python train.py --image_size=32 --norm="layernorm" --layer_scale_init=0.1 --parallel_block=false --inner_norm=false --label_smoothing=0.05 --beta2=0.999 --lr_schedule="cosine"
Rows from block 3, named by matrix and row number. Rows with one number belong to one neuron. Each number is 50 + 12 x the weight over its row's rms, rounded and kept within 0 to 99. All counts start at 0. After the name is the row's rms in percent of the matrix's.
# gate: MLP gate (model.blocks.3.mlp.gate.weight, 1360x512), inputs 0-255
# fc1: MLP up (model.blocks.3.mlp.fc1.weight, 1360x512), inputs 0-255
# fc2: MLP down (model.blocks.3.mlp.fc2.weight, 512x1360, transposed), outputs 0-255
gate.338 103:38 56 48 59 43 44 41 38 59 45 56 43 59 49 36 20 64 75 63 48 44 45 71 46 73 48 37 51 47 61 48 43 58 36 64 48 55 36 33 48 60 39 37 27 50 54 32 54 62 48 53 67 41 77 76 57 53 31 48 43 66 36 39 57 42 38 39 45 47 51 32 59 55 40 41 66 53 43 62 69 46 39 19 48 42 61 65 55 35 45 66 62 61 57 69 51 42 41 74 42 65 38 38 73 78 52 60 44 52 47 57 66 42 38 39 49 25 63 46 32 48 52 44 59 41 65 55 66 40 32 51 50 56 44 40 43 38 49 50 52 41 51 44 68 52 53 60 53 48 46 59 63 64 42 62 79 57 57 36 49 66 70 71 49 53 48 59 34 37 44 66 36 36 62 67 51 53 67 58 28 57 56 62 71 34 54 52 38 38 35 69 33 41 47 42 49 72 41 48 47 37 53 31 52 75 54 38 44 36 35 43 54 67 39 59 48 58 51 47 36 52 41 53 45 67 61 46 75 36 55 56 46 62 71 52 67 50 58 38 45 53 41 55 43 51 75 37 49 64 55 60 78 45 49 57 25
fc1.338 101:53 51 58 38 46 58 59 55 46 55 62 41 31 56 51 80 57 44 54 39 48 43 43 49 29 48 55 49 42 66 62 44 58 69 54 72 42 60 50 55 38 41 47 44 55 30 57 55 58 58 69 59 43 41 69 50 49 54 55 51 54 43 70 75 50 38 52 28 58 71 71 66 28 37 45 54 67 39 42 59 47 51 55 61 47 45 34 70 45 37 23 43 39 47 65 68 61 63 46 43 37 34 50 45 64 47 42 63 33 33 75 61 63 45 47 63 46 31 77 63 69 54 40 33 59 47 38 53 55 57 51 49 56 53 29 53 51 68 42 43 55 58 32 39 45 48 41 38 63 56 54 62 32 52 54 33 59 48 48 52 45 42 32 43 62 50 58 30 58 50 41 31 49 38 28 68 71 66 61 60 37 50 56 44 42 72 79 36 49 45 55 55 54 71 64 41 35 70 37 53 59 69 53 52 60 60 86 32 46 53 57 55 43 59 61 49 58 44 80 60 49 47 39 32 53 67 49 34 67 35 20 53 59 41 47 38 53 55 48 18 50 42 54 60 34 39 63 52 38 29 37 33 47 17 44 79
fc2.338 099:62 63 41 65 41 39 56 44 41 45 52 55 59 42 61 45 40 41 53 39 57 68 51 40 60 46 33 60 53 52 50 23 43 36 55 44 52 64 29 45 57 46 53 47 48 60 62 33 36 53 48 30 54 63 59 60 69 35 50 54 59 55 38 52 46 62 31 53 58 73 55 49 49 38 50 43 58 44 34 50 42 57 41 37 41 58 74 55 53 50 67 43 76 60 65 71 39 50 67 60 59 60 64 65 59 65 61 47 39 44 57 39 52 42 50 63 59 72 49 42 54 39 51 57 60 64 39 43 34 49 52 63 42 44 67 60 44 28 30 58 62 54 44 39 25 50 43 40 56 85 58 65 59 41 75 45 39 55 31 68 50 57 36 50 61 55 32 54 71 41 53 32 51 49 60 56 58 38 40 55 39 37 44 41 49 41 51 38 66 23 33 45 45 49 44 52 73 60 55 30 41 63 69 61 54 64 23 48 40 45 33 44 27 51 46 77 42 47 40 56 66 44 34 52 65 64 45 57 41 62 51 60 42 57 51 56 49 42 49 56 36 57 28 61 46 70 46 48 64 45 34 43 62 54 68 67
gate.339 094:36 35 55 61 55 50 45 29 66 57 47 49 41 52 54 33 46 53 46 43 53 68 47 50 59 30 56 54 46 53 40 62 54 59 45 70 35 51 61 58 56 40 26 34 50 58 36 33 60 66 48 36 42 61 42 46 56 35 64 51 42 44 40 47 54 55 43 59 42 49 31 59 63 35 49 55 40 57 51 35 63 49 60 53 43 36 54 46 35 23 39 61 66 42 69 56 59 39 30 67 44 57 46 50 47 60 32 16 54 56 56 49 52 33 63 55 64 46 60 44 52 64 62 61 54 40 62 30 68 43 44 41 46 41 53 22 58 47 73 56 59 29 58 56 37 42 28 44 49 75 30 34 74 68 28 28 58 58 67 60 60 59 44 54 45 59 43 46 63 60 27 65 54 61 34 76 52 67 42 62 66 30 43 52 65 71 62 53 58 57 72 64 54 47 55 48 55 43 53 77 49 44 43 56 52 51 43 59 69 30 66 78 72 44 65 50 48 43 44 60 41 56 40 65 48 54 52 49 34 60 60 44 57 33 60 57 70 61 46 36 32 52 38 56 63 60 49 81 22 44 42 62 66 30 75 74
fc1.339 098:50 34 51 33 47 51 52 50 75 37 54 57 50 37 44 29 30 56 69 50 55 63 62 63 44 63 49 75 44 54 62 36 52 32 70 42 62 54 72 62 38 51 65 44 41 28 57 52 68 26 38 40 38 82 58 72 50 35 62 50 59 59 57 56 44 36 62 61 41 71 55 43 40 53 26 27 42 58 49 55 34 40 46 59 41 55 66 68 43 34 50 45 54 70 48 31 49 40 50 43 40 54 56 45 53 40 47 33 50 59 46 63 55 54 53 37 66 41 50 45 43 42 54 74 54 42 70 60 32 30 44 62 51 42 45 68 33 50 65 75 62 46 40 38 54 47 58 59 48 43 29 36 69 56 39 49 53 53 51 61 72 54 57 61 43 30 58 69 48 50 47 56 62 62 56 43 56 64 52 43 38 42 61 53 51 43 70 55 39 36 51 47 56 51 58 56 47 63 39 52 57 66 53 69 40 60 70 65 52 19 37 49 35 42 53 46 45 54 43 49 57 33 43 59 33 35 71 46 47 65 31 57 49 77 55 65 62 75 47 46 61 51 67 55 45 40 52 60 47 55 72 52 57 42 28 59
fc2.339 099:52 48 41 49 49 50 45 57 61 34 30 33 71 42 69 46 44 55 34 30 45 31 65 51 73 61 30 61 29 72 35 29 67 40 46 41 54 47 70 65 65 53 44 60 50 30 53 43 45 48 49 78 41 50 57 43 79 54 61 58 51 53 51 66 60 45 26 44 41 67 47 36 43 16 62 66 36 48 63 50 52 40 50 33 48 30 49 32 58 36 56 58 40 53 44 35 46 33 52 54 51 54 68 57 41 54 48 40 59 52 56 76 56 27 45 45 39 46 69 39 51 40 40 65 66 64 68 52 42 35 49 50 40 69 54 58 57 49 48 47 66 54 55 26 37 52 39 68 36 47 42 57 38 63 46 48 56 41 52 61 72 58 49 36 71 39 72 57 47 58 37 63 59 45 61 34 33 41 36 49 67 41 41 84 64 43 53 57 26 44 52 46 49 39 60 46 53 63 44 57 43 36 70 37 68 53 43 23 55 49 54 46 50 80 43 57 23 39 57 52 56 39 76 55 45 51 79 49 37 58 42 38 43 47 66 52 40 33 51 30 43 65 43 51 44 77 56 65 42 59 29 35 47 60 55 28
gate.340 087:64 62 66 55 34 27 44 62 45 43 33 49 04 46 28 63 44 40 54 50 72 53 25 73 45 60 49 45 43 44 63 57 47 50 56 47 53 31 58 60 51 59 48 44 18 86 34 58 33 50 51 44 42 24 43 44 67 53 45 62 67 53 47 31 51 51 53 36 34 39 49 43 61 54 41 55 58 51 36 42 52 34 50 57 55 46 44 54 51 69 56 46 53 61 45 38 65 35 41 45 48 52 33 55 69 25 46 21 53 44 27 61 55 51 31 23 54 51 67 57 64 38 35 56 57 36 54 51 60 54 34 60 64 47 30 56 44 48 35 60 36 60 49 30 36 40 51 49 49 52 54 37 52 41 71 68 45 57 49 65 42 49 51 55 38 65 44 44 46 43 62 66 78 57 63 65 43 54 37 45 56 64 36 45 36 77 54 45 38 57 44 43 39 41 59 27 63 45 56 61 59 38 49 77 24 56 57 62 44 51 41 46 58 54 37 42 24 68 47 51 48 71 32 54 57 51 67 45 32 59 54 41 43 61 45 55 45 93 61 53 58 54 46 40 68 35 50 50 44 56 48 45 45 46 52 62
fc1.340 093:47 48 58 71 60 26 58 62 53 54 53 55 45 45 71 52 54 44 33 58 32 45 30 32 63 55 45 29 43 21 52 40 61 44 42 56 51 52 30 43 73 43 65 53 42 53 40 42 52 58 67 70 56 69 43 53 43 38 32 58 50 64 66 51 44 52 48 47 55 54 51 41 37 40 53 70 46 40 44 48 52 55 41 51 65 55 38 43 71 37 51 62 53 28 34 60 52 53 50 59 27 60 52 57 58 60 61 51 39 66 57 43 35 28 52 61 52 67 45 10 67 60 50 67 37 54 61 28 58 60 58 59 52 43 54 30 60 56 57 54 57 47 49 46 61 53 40 61 56 38 49 46 61 46 33 46 60 53 49 54 47 31 76 49 47 47 52 42 48 61 67 52 50 55 82 32 32 41 62 50 55 67 78 65 34 40 46 62 54 57 60 47 53 53 45 57 62 26 70 45 59 30 52 50 57 53 52 43 62 64 45 57 20 56 27 45 40 34 47 46 49 54 64 46 59 46 53 42 47 80 64 54 35 46 63 36 18 48 62 69 61 53 61 60 47 68 50 43 36 72 66 52 56 53 33 47
fc2.340 095:51 48 58 33 68 50 36 31 67 59 57 45 47 58 62 54 40 35 38 74 46 44 49 53 38 68 50 72 65 43 24 76 47 48 50 59 59 55 60 62 51 45 44 31 50 32 45 53 48 66 49 48 44 55 37 61 69 58 21 50 38 62 56 33 69 49 40 48 54 41 55 41 32 58 33 57 56 33 47 49 48 62 72 23 45 40 42 39 55 41 53 64 34 46 35 49 49 58 65 46 40 41 40 20 62 55 65 50 45 47 67 47 52 48 29 41 49 47 24 44 57 48 52 56 54 64 54 60 79 47 55 34 55 66 42 40 55 55 52 64 45 46 34 65 38 45 35 39 25 63 56 65 31 47 62 69 71 67 58 49 57 43 48 51 33 33 70 68 49 69 42 44 51 39 50 37 59 46 33 72 63 55 76 41 46 61 51 42 40 56 39 51 62 51 55 29 51 51 48 52 36 55 20 69 53 52 37 67 45 60 49 56 60 53 76 62 81 59 56 61 59 49 31 41 47 70 44 40 42 34 37 40 61 41 54 42 62 54 36 51 61 39 61 66 65 56 42 46 33 56 49 57 66 40 33 50
gate.341 103:60 51 65 74 69 50 67 38 54 61 31 50 39 43 59 51 77 67 65 47 65 53 56 44 43 51 65 41 74 50 49 53 67 47 60 45 55 52 50 47 54 42 44 63 49 54 49 51 50 46 54 53 43 46 39 35 66 69 58 36 47 54 61 53 44 54 65 56 46 53 65 56 57 58 41 59 76 44 46 81 71 52 42 55 59 51 57 36 65 68 36 49 37 38 48 66 55 48 35 63 46 43 44 60 45 46 38 60 42 44 50 69 58 32 47 52 49 64 34 54 52 43 45 34 48 27 58 50 40 49 31 39 39 60 49 91 55 44 44 52 50 33 64 52 52 64 54 70 63 28 53 42 53 66 53 50 49 76 42 46 49 38 66 57 30 33 21 60 45 86 71 72 71 30 42 58 55 40 45 46 63 32 66 57 43 53 41 57 40 51 65 19 76 59 55 46 43 29 62 34 50 34 42 59 53 57 64 65 40 43 46 45 70 63 43 44 57 36 60 56 49 58 53 48 39 63 21 46 63 59 54 37 35 47 33 52 47 64 52 51 56 41 55 50 50 42 39 49 40 62 62 37 43 21 54 69
fc1.341 106:41 62 48 24 45 43 45 43 60 62 49 55 57 43 26 73 44 62 24 54 46 43 34 54 41 36 40 53 37 45 46 46 50 53 43 44 67 54 52 33 57 33 52 18 50 62 42 35 56 52 49 35 54 50 43 22 49 53 55 55 54 35 46 50 66 17 48 48 42 44 45 68 52 57 48 40 46 47 48 47 41 61 61 60 51 53 32 71 58 40 43 73 71 33 19 26 52 63 41 61 58 43 55 43 48 34 66 56 43 60 37 52 69 34 37 32 51 46 40 32 52 42 38 49 53 62 55 56 32 68 76 51 49 39 42 30 39 80 91 50 49 60 26 39 72 60 68 57 53 66 48 19 65 43 61 70 75 54 92 42 54 52 68 36 44 54 49 35 61 53 46 41 39 61 50 47 48 47 71 53 52 56 57 57 60 61 59 56 62 52 41 44 25 34 34 46 58 47 55 51 48 44 69 29 58 25 39 43 43 48 42 69 28 59 46 37 65 50 30 56 34 27 44 38 52 46 43 64 35 53 55 53 69 65 40 48 34 34 51 65 62 37 48 65 38 50 42 52 43 40 29 51 36 53 52 43
fc2.341 102:63 58 73 46 40 52 62 42 40 75 44 54 57 61 52 41 43 48 68 49 48 43 42 41 57 56 33 35 49 49 70 45 66 47 41 68 44 61 71 70 33 54 22 61 37 60 49 62 45 41 51 41 64 49 56 49 22 61 60 32 66 25 58 31 33 56 68 43 78 41 48 24 51 37 42 53 43 53 27 57 47 52 61 53 47 45 41 64 41 43 54 45 44 52 48 50 44 42 71 18 32 45 27 51 35 44 61 43 56 52 40 47 69 33 59 49 54 37 67 41 67 35 57 53 15 58 62 52 44 48 54 58 55 61 28 55 21 40 56 64 35 52 31 61 48 41 64 58 46 51 51 40 56 53 25 78 53 32 67 64 43 54 42 66 43 47 49 68 56 62 39 35 62 39 29 43 57 58 71 63 47 62 56 77 42 45 57 49 42 49 57 47 46 38 52 58 69 62 56 48 37 49 54 27 35 50 16 52 58 47 59 57 57 40 58 54 50 71 41 35 58 57 60 50 47 68 57 42 36 80 56 45 42 32 34 49 33 84 48 50 54 39 55 43 42 55 58 51 29 52 54 35 48 40 54 56
gate.342 092:78 41 47 23 63 50 65 34 53 62 76 48 58 45 59 43 66 65 36 38 58 47 64 66 52 43 65 59 65 72 60 64 57 50 46 64 58 51 42 40 37 55 71 45 62 48 52 87 33 58 40 72 58 55 71 55 67 35 29 49 57 42 56 51 65 38 43 58 44 65 34 60 69 39 45 45 46 59 50 52 52 33 56 51 37 42 52 46 24 35 54 59 58 45 63 49 46 43 35 49 54 44 44 53 52 48 65 57 27 43 56 47 54 37 48 36 61 41 62 57 64 61 44 38 64 48 53 53 55 48 57 47 27 56 64 58 67 65 77 33 44 34 57 51 63 51 50 45 44 53 45 72 56 68 51 44 49 31 61 64 56 65 46 67 56 73 54 30 43 76 72 59 44 55 36 40 54 46 48 52 89 76 56 44 62 44 56 41 47 58 45 46 47 61 24 55 49 48 45 48 59 58 49 41 67 56 42 46 48 55 28 35 48 68 54 48 51 58 48 71 50 41 68 67 53 58 47 54 49 31 64 72 46 54 58 66 65 49 47 45 46 38 67 51 37 49 31 54 55 42 54 49 48 55 43 50
fc1.342 092:60 44 38 37 56 73 67 57 67 54 55 33 66 42 56 45 53 66 49 41 45 71 40 55 49 50 57 69 59 70 41 50 61 47 50 49 60 61 65 65 44 71 40 54 75 60 59 69 49 45 64 59 68 56 42 44 69 48 39 44 50 51 39 43 66 38 59 62 41 53 45 53 62 44 28 55 42 44 39 46 65 48 59 66 42 28 46 51 25 42 55 54 66 71 55 38 44 35 56 53 48 40 46 56 36 33 46 29 47 34 49 43 55 63 32 35 65 41 64 54 44 46 42 37 77 69 45 50 59 48 54 55 34 58 62 52 67 43 70 42 39 38 56 60 73 43 63 36 55 56 60 57 47 54 55 36 58 22 57 39 66 38 40 84 53 74 32 47 49 62 75 54 58 77 65 45 45 56 51 41 60 62 68 42 64 56 52 64 62 62 33 47 55 59 46 52 55 44 49 46 58 34 32 58 66 44 48 52 42 57 34 39 71 51 53 52 51 65 45 66 41 51 56 51 45 54 67 59 45 40 48 52 59 32 64 71 71 53 50 43 53 43 74 50 46 69 29 57 58 54 47 39 81 52 58 40
fc2.342 095:75 51 50 70 28 65 59 63 53 83 42 26 62 59 50 36 57 49 53 64 51 62 48 34 50 42 55 59 49 48 51 29 60 50 53 47 23 66 35 52 56 74 43 60 62 51 43 34 51 32 66 57 44 41 52 41 46 55 43 42 56 54 47 50 63 69 45 47 71 21 33 58 68 55 60 29 58 48 57 42 75 47 74 36 68 54 52 46 64 39 53 60 47 52 45 59 57 59 33 68 50 48 47 63 31 50 52 35 71 50 22 65 42 27 57 49 61 49 49 68 26 22 35 55 56 46 49 44 62 33 33 22 67 50 43 36 60 38 26 46 46 65 62 28 50 49 46 43 58 28 59 40 58 57 55 52 50 38 41 61 48 66 54 45 76 43 30 27 19 66 54 50 49 56 40 61 52 49 45 39 35 44 51 44 34 59 41 60 41 62 41 43 45 43 47 63 36 51 41 51 38 45 43 39 67 52 50 64 56 46 44 54 52 31 38 41 37 74 39 41 38 64 49 42 63 42 41 52 57 45 55 55 48 70 75 44 61 53 66 51 46 68 23 53 44 48 58 56 68 54 38 62 46 44 45 34
gate.343 090:38 54 50 60 47 54 73 54 54 66 54 50 29 47 56 51 39 49 49 53 60 57 48 61 55 43 65 96 63 49 43 68 62 33 42 59 38 48 46 75 42 63 60 31 53 46 65 39 57 39 44 55 38 57 56 41 36 52 40 51 55 28 50 55 63 47 29 42 34 44 58 69 58 61 60 71 62 57 57 55 39 36 71 62 41 25 50 45 38 55 56 66 46 61 56 67 62 51 62 53 54 38 44 46 48 38 46 33 46 49 45 58 70 46 52 37 49 50 49 50 31 42 56 26 32 52 30 61 41 38 37 54 32 56 40 56 71 60 37 31 59 39 49 52 33 39 39 47 52 33 36 38 60 62 65 27 23 58 40 37 64 35 31 83 58 45 26 39 29 62 67 26 54 42 55 38 60 61 58 50 61 59 63 49 42 50 45 59 62 39 45 66 59 68 37 54 42 44 36 24 60 44 47 50 63 31 60 31 59 57 64 64 56 43 58 56 52 37 37 71 64 63 68 50 68 52 67 38 48 50 46 57 30 37 56 62 69 54 71 31 83 48 52 46 55 51 41 37 41 86 68 69 49 73 63 38
fc1.343 092:51 56 69 73 66 82 66 39 54 25 41 36 62 62 58 49 32 73 53 54 44 39 37 49 34 49 42 57 58 48 35 53 41 47 43 76 51 49 56 53 66 70 71 45 55 71 45 47 40 52 67 51 49 52 65 46 51 50 45 58 42 37 32 61 45 64 50 55 39 54 62 50 37 71 63 65 58 81 56 57 53 44 47 62 51 58 46 55 38 56 44 59 40 41 62 47 50 40 58 75 46 63 53 49 57 59 30 51 55 58 65 56 51 49 60 80 62 61 70 43 41 70 47 39 57 52 44 59 60 53 23 51 60 57 58 58 43 39 41 40 28 46 59 43 46 48 36 55 33 58 64 71 23 51 41 46 54 67 48 44 61 33 32 79 54 44 52 36 53 73 57 23 60 52 42 38 67 35 68 43 62 42 42 42 48 42 57 50 49 57 50 74 75 62 44 69 37 55 51 51 51 57 56 25 62 48 43 55 67 53 74 43 36 46 71 64 43 52 39 47 48 53 49 38 58 76 44 42 51 47 36 48 48 43 42 47 61 48 50 55 50 66 62 79 38 57 54 61 58 50 52 60 50 42 58 36
fc2.343 089:48 47 42 73 58 46 62 53 42 72 58 58 44 46 46 35 85 36 48 58 45 51 62 45 60 54 65 47 55 63 51 61 52 35 58 52 68 31 35 60 40 54 61 45 45 44 44 52 56 28 68 51 69 59 50 74 72 40 74 43 47 52 46 29 34 32 33 41 47 23 57 65 51 43 42 32 66 55 60 58 53 65 58 61 45 63 32 71 52 43 54 58 50 42 63 54 55 32 55 48 52 63 61 33 53 57 59 49 44 49 51 58 48 50 41 32 59 45 29 57 60 54 66 60 54 36 40 23 68 45 70 50 67 38 34 59 58 59 35 42 50 62 48 44 45 56 32 35 68 45 64 49 39 36 54 62 38 45 31 47 52 70 49 21 56 38 42 40 39 35 52 39 64 45 46 81 38 66 47 55 55 49 56 69 43 49 56 56 44 32 47 31 35 65 47 36 62 57 39 61 30 45 78 57 43 60 57 60 37 40 50 45 62 44 54 50 43 44 61 42 39 47 59 54 43 56 40 53 33 34 56 54 51 44 58 54 26 64 52 57 54 52 58 35 47 44 55 52 30 56 49 35 56 65 24 61
gate.344 091:54 59 63 36 64 68 52 48 52 68 23 47 50 37 74 54 50 70 27 59 63 37 50 45 49 41 59 65 62 42 41 65 54 51 54 56 57 42 26 26 51 56 44 68 59 45 52 62 56 49 32 53 22 55 44 42 65 46 57 48 55 30 59 43 60 43 65 50 32 42 55 61 46 33 58 48 43 65 33 50 66 53 69 62 47 57 37 50 52 63 45 48 40 53 48 59 57 46 59 46 52 33 59 73 62 56 57 75 57 66 72 53 49 68 33 67 58 82 51 69 44 74 73 51 55 50 47 46 54 47 41 44 41 46 41 44 39 53 39 52 51 46 39 51 58 59 52 34 66 47 60 41 58 53 46 48 44 61 54 53 44 42 63 54 46 62 46 64 56 25 54 46 44 76 34 47 28 68 44 61 57 46 44 42 57 65 44 24 63 54 51 67 49 52 30 68 61 39 50 62 52 32 48 57 42 51 52 31 56 49 65 48 42 76 50 43 40 22 51 47 61 66 33 77 47 38 40 47 65 40 30 45 43 44 50 13 66 51 52 55 54 36 46 38 27 56 49 49 43 31 48 47 64 58 39 51
fc1.344 093:24 35 45 44 57 41 38 28 46 82 38 49 46 54 57 46 54 44 64 40 50 57 59 39 66 63 50 66 58 57 49 38 59 26 39 61 43 37 42 38 53 18 52 39 39 33 43 45 29 54 51 43 84 55 64 40 51 51 22 41 41 51 58 61 32 33 64 39 55 58 20 70 74 55 44 81 44 42 38 47 68 65 56 47 41 58 60 46 48 53 55 41 47 42 51 58 46 61 66 43 27 54 52 39 68 53 51 37 46 56 63 67 50 51 48 50 57 41 58 52 51 58 34 73 57 50 60 65 57 54 64 56 46 51 51 46 63 47 39 78 29 59 45 46 50 56 47 76 55 57 56 51 42 45 64 43 39 37 38 67 60 31 70 51 59 52 61 42 67 65 68 49 49 45 61 44 63 42 35 57 53 67 64 43 62 41 46 49 42 51 42 62 75 63 61 24 42 30 40 63 67 50 41 28 51 48 34 65 42 70 45 43 33 72 42 47 48 45 62 55 51 43 46 39 47 65 57 47 47 63 39 54 54 38 31 49 45 41 63 53 59 58 32 53 72 40 61 36 56 72 44 50 52 58 75 50
fc2.344 092:49 29 43 50 33 16 52 39 35 68 58 53 60 65 55 63 60 46 45 44 60 29 66 50 47 44 38 60 70 56 39 45 61 57 49 55 57 39 56 34 44 53 50 48 64 46 45 44 43 57 36 44 52 53 39 47 66 58 53 28 64 26 53 63 69 61 59 51 61 69 61 26 59 34 45 69 55 44 57 66 49 45 67 19 52 51 00 58 37 51 37 44 43 35 41 39 48 53 55 45 42 34 54 53 65 56 37 79 33 36 45 59 45 40 61 52 51 67 48 43 54 63 36 61 49 66 34 52 56 63 25 47 49 34 53 63 54 54 62 62 48 60 52 57 76 57 21 58 77 45 57 53 66 64 47 37 58 57 44 39 60 65 68 40 46 54 52 28 45 52 33 57 55 56 38 72 56 61 38 50 52 59 38 61 52 65 38 49 39 82 47 52 55 44 43 45 45 37 66 47 62 62 26 48 45 42 28 42 67 50 58 49 43 46 57 55 64 47 62 62 64 62 47 49 56 61 49 47 37 41 58 45 48 50 67 58 47 57 43 57 28 56 38 48 35 46 54 33 46 60 38 70 52 51 39 51
gate.345 103:59 36 51 49 58 48 77 57 57 61 53 50 61 37 65 52 70 71 59 37 54 43 64 48 57 61 49 66 67 51 37 74 58 65 51 48 52 32 38 56 54 75 75 46 49 63 61 61 61 48 43 50 44 49 46 41 68 45 36 43 40 75 61 46 57 58 48 42 56 57 55 48 62 59 37 62 39 56 61 34 49 36 36 49 39 59 53 32 35 68 56 77 58 41 56 52 49 56 68 54 49 48 46 45 61 63 56 48 56 61 43 58 53 58 59 40 29 61 21 63 52 66 33 63 36 43 54 37 42 50 62 36 52 66 64 36 55 64 28 69 49 44 52 66 56 46 56 59 42 58 48 48 55 57 48 26 63 50 31 59 63 35 33 60 39 47 44 41 54 31 52 51 49 40 36 31 67 47 54 55 49 43 44 37 15 44 42 61 64 55 58 56 59 78 43 48 72 61 39 44 53 54 51 27 53 46 50 52 60 49 28 64 38 32 30 55 53 63 64 41 52 55 43 33 59 50 43 70 69 40 59 39 55 50 42 48 40 38 44 56 74 42 76 24 61 31 10 57 43 47 65 53 49 63 52 31
fc1.345 102:65 62 73 47 51 57 25 24 53 44 55 63 77 46 62 31 55 31 52 45 38 51 44 58 29 49 48 55 51 37 43 39 55 40 57 58 47 43 27 46 52 57 39 75 61 38 42 42 63 40 45 49 80 55 26 55 47 66 63 42 54 34 71 67 32 43 67 57 38 34 38 52 63 60 72 42 37 67 42 62 46 76 44 48 58 69 31 61 46 58 49 54 44 82 52 54 35 46 61 58 64 46 69 57 52 41 57 62 61 48 44 37 37 56 49 51 42 58 82 45 40 30 36 28 39 45 44 69 50 61 29 51 53 47 44 42 38 41 55 25 41 40 73 38 50 61 62 36 57 42 56 42 45 59 49 66 35 57 53 37 24 42 51 47 62 32 52 76 61 57 43 70 47 50 52 68 55 48 54 48 48 34 60 51 59 56 59 26 34 53 49 26 21 20 44 46 34 50 42 47 47 56 47 50 51 49 34 51 51 50 34 48 67 48 43 54 56 54 57 60 32 47 38 61 37 46 56 41 48 49 46 61 65 46 52 39 56 40 65 49 34 45 49 53 56 35 64 29 46 60 59 26 54 60 69 40
fc2.345 105:42 26 47 27 52 53 47 59 61 42 62 50 74 46 69 65 41 64 25 52 48 52 44 57 56 63 33 50 63 44 71 62 58 19 61 35 43 28 54 39 42 67 49 59 49 72 41 25 48 59 37 77 28 34 58 37 39 46 42 30 53 35 35 45 38 55 63 43 37 54 60 65 68 63 40 59 48 58 42 69 56 40 53 38 66 55 53 56 56 61 30 44 68 50 49 58 76 67 71 39 56 57 63 58 61 57 38 60 48 65 62 24 49 46 57 55 68 56 34 33 49 53 32 37 42 37 36 51 54 47 56 67 39 53 41 55 47 60 70 42 38 70 68 36 62 41 73 61 48 44 46 44 37 56 36 56 55 50 59 68 58 51 48 61 38 51 76 84 28 57 52 48 67 30 42 53 32 42 51 45 53 57 44 50 60 68 47 51 60 57 47 41 34 43 63 42 64 51 55 55 31 44 41 61 55 40 63 42 67 72 23 71 46 63 18 59 25 45 41 42 45 44 44 40 38 47 52 57 51 37 53 37 37 56 63 51 56 68 47 52 57 65 55 63 61 36 60 49 45 27 48 52 53 35 50 56
gate.346 083:46 33 47 29 54 64 49 38 51 42 20 43 38 45 57 45 48 45 40 42 63 41 56 33 42 48 67 56 55 44 46 30 61 62 75 43 55 38 57 66 48 50 56 46 41 48 49 50 59 66 42 52 42 37 56 60 52 43 29 69 60 53 58 62 38 62 49 51 57 54 45 62 44 78 37 56 64 42 58 55 68 45 54 79 44 68 60 62 60 65 59 55 55 31 53 58 45 64 49 68 24 55 51 54 61 56 59 47 77 35 40 41 50 46 59 41 71 43 69 69 66 41 32 57 34 79 59 53 42 35 30 58 40 33 44 50 44 42 36 60 68 78 26 39 23 36 47 64 43 43 44 65 41 56 20 56 27 40 65 58 48 55 41 58 40 55 40 42 51 23 60 44 59 34 52 54 49 39 45 25 61 40 44 41 56 45 42 78 78 46 52 52 62 74 42 29 49 60 59 42 62 77 45 54 42 64 52 39 66 58 30 48 60 58 33 64 54 43 43 50 74 42 54 46 52 60 28 42 57 63 36 36 44 56 54 57 45 46 51 50 62 58 79 29 58 50 41 51 34 63 43 31 45 59 41 53
fc1.346 088:48 54 59 29 53 27 62 37 49 56 51 61 33 60 63 62 40 47 53 60 46 52 51 81 52 47 39 51 56 40 74 57 21 57 26 55 69 64 61 49 53 39 29 42 50 47 68 52 35 55 43 42 44 57 41 63 67 58 52 49 58 50 63 41 70 45 43 60 52 46 45 08 50 45 77 26 43 53 55 33 45 48 50 26 34 42 64 53 54 32 36 38 43 46 52 63 42 45 25 35 56 33 66 80 39 41 29 41 37 45 44 52 60 38 51 54 41 49 39 50 41 46 41 37 35 44 37 50 63 64 47 37 54 54 55 51 61 52 76 34 41 40 59 68 66 64 44 43 42 49 39 29 37 42 66 56 59 62 37 42 58 42 42 59 53 50 44 42 54 53 44 50 64 50 44 47 58 59 67 62 55 56 63 62 51 44 50 43 28 45 46 51 07 44 53 53 52 43 52 36 31 30 66 71 42 43 55 60 41 42 56 51 61 57 56 35 58 61 55 24 33 63 42 53 44 43 50 49 51 35 65 60 52 56 40 37 47 30 48 45 39 39 38 46 33 41 63 56 32 32 53 58 56 37 58 40
fc2.346 084:59 48 49 11 39 51 40 70 55 59 53 47 56 52 74 43 57 42 51 56 64 57 43 32 49 46 32 53 75 49 67 61 55 40 69 65 75 66 47 47 42 66 54 28 57 52 56 39 46 47 44 76 52 44 47 29 33 57 12 58 91 41 62 41 50 31 66 49 62 38 57 57 50 38 40 42 57 55 57 41 75 77 62 64 40 36 55 60 61 43 64 54 45 44 36 46 52 51 48 51 66 63 58 60 58 45 53 64 36 53 63 48 61 58 38 41 69 37 51 55 65 59 36 45 59 50 35 59 39 66 53 61 39 21 54 43 36 58 55 33 37 43 53 46 42 57 51 44 56 39 44 48 40 38 28 52 32 44 67 33 55 35 50 42 47 48 60 39 73 35 58 50 63 57 48 60 54 44 45 46 43 53 47 45 53 25 41 47 45 37 53 38 53 54 47 62 46 37 45 48 36 48 51 53 44 61 61 54 50 49 35 54 52 60 52 68 44 37 61 53 43 69 50 84 38 63 45 69 49 72 53 71 28 38 56 54 55 37 44 48 49 51 62 61 54 46 30 40 46 43 44 38 45 53 50 42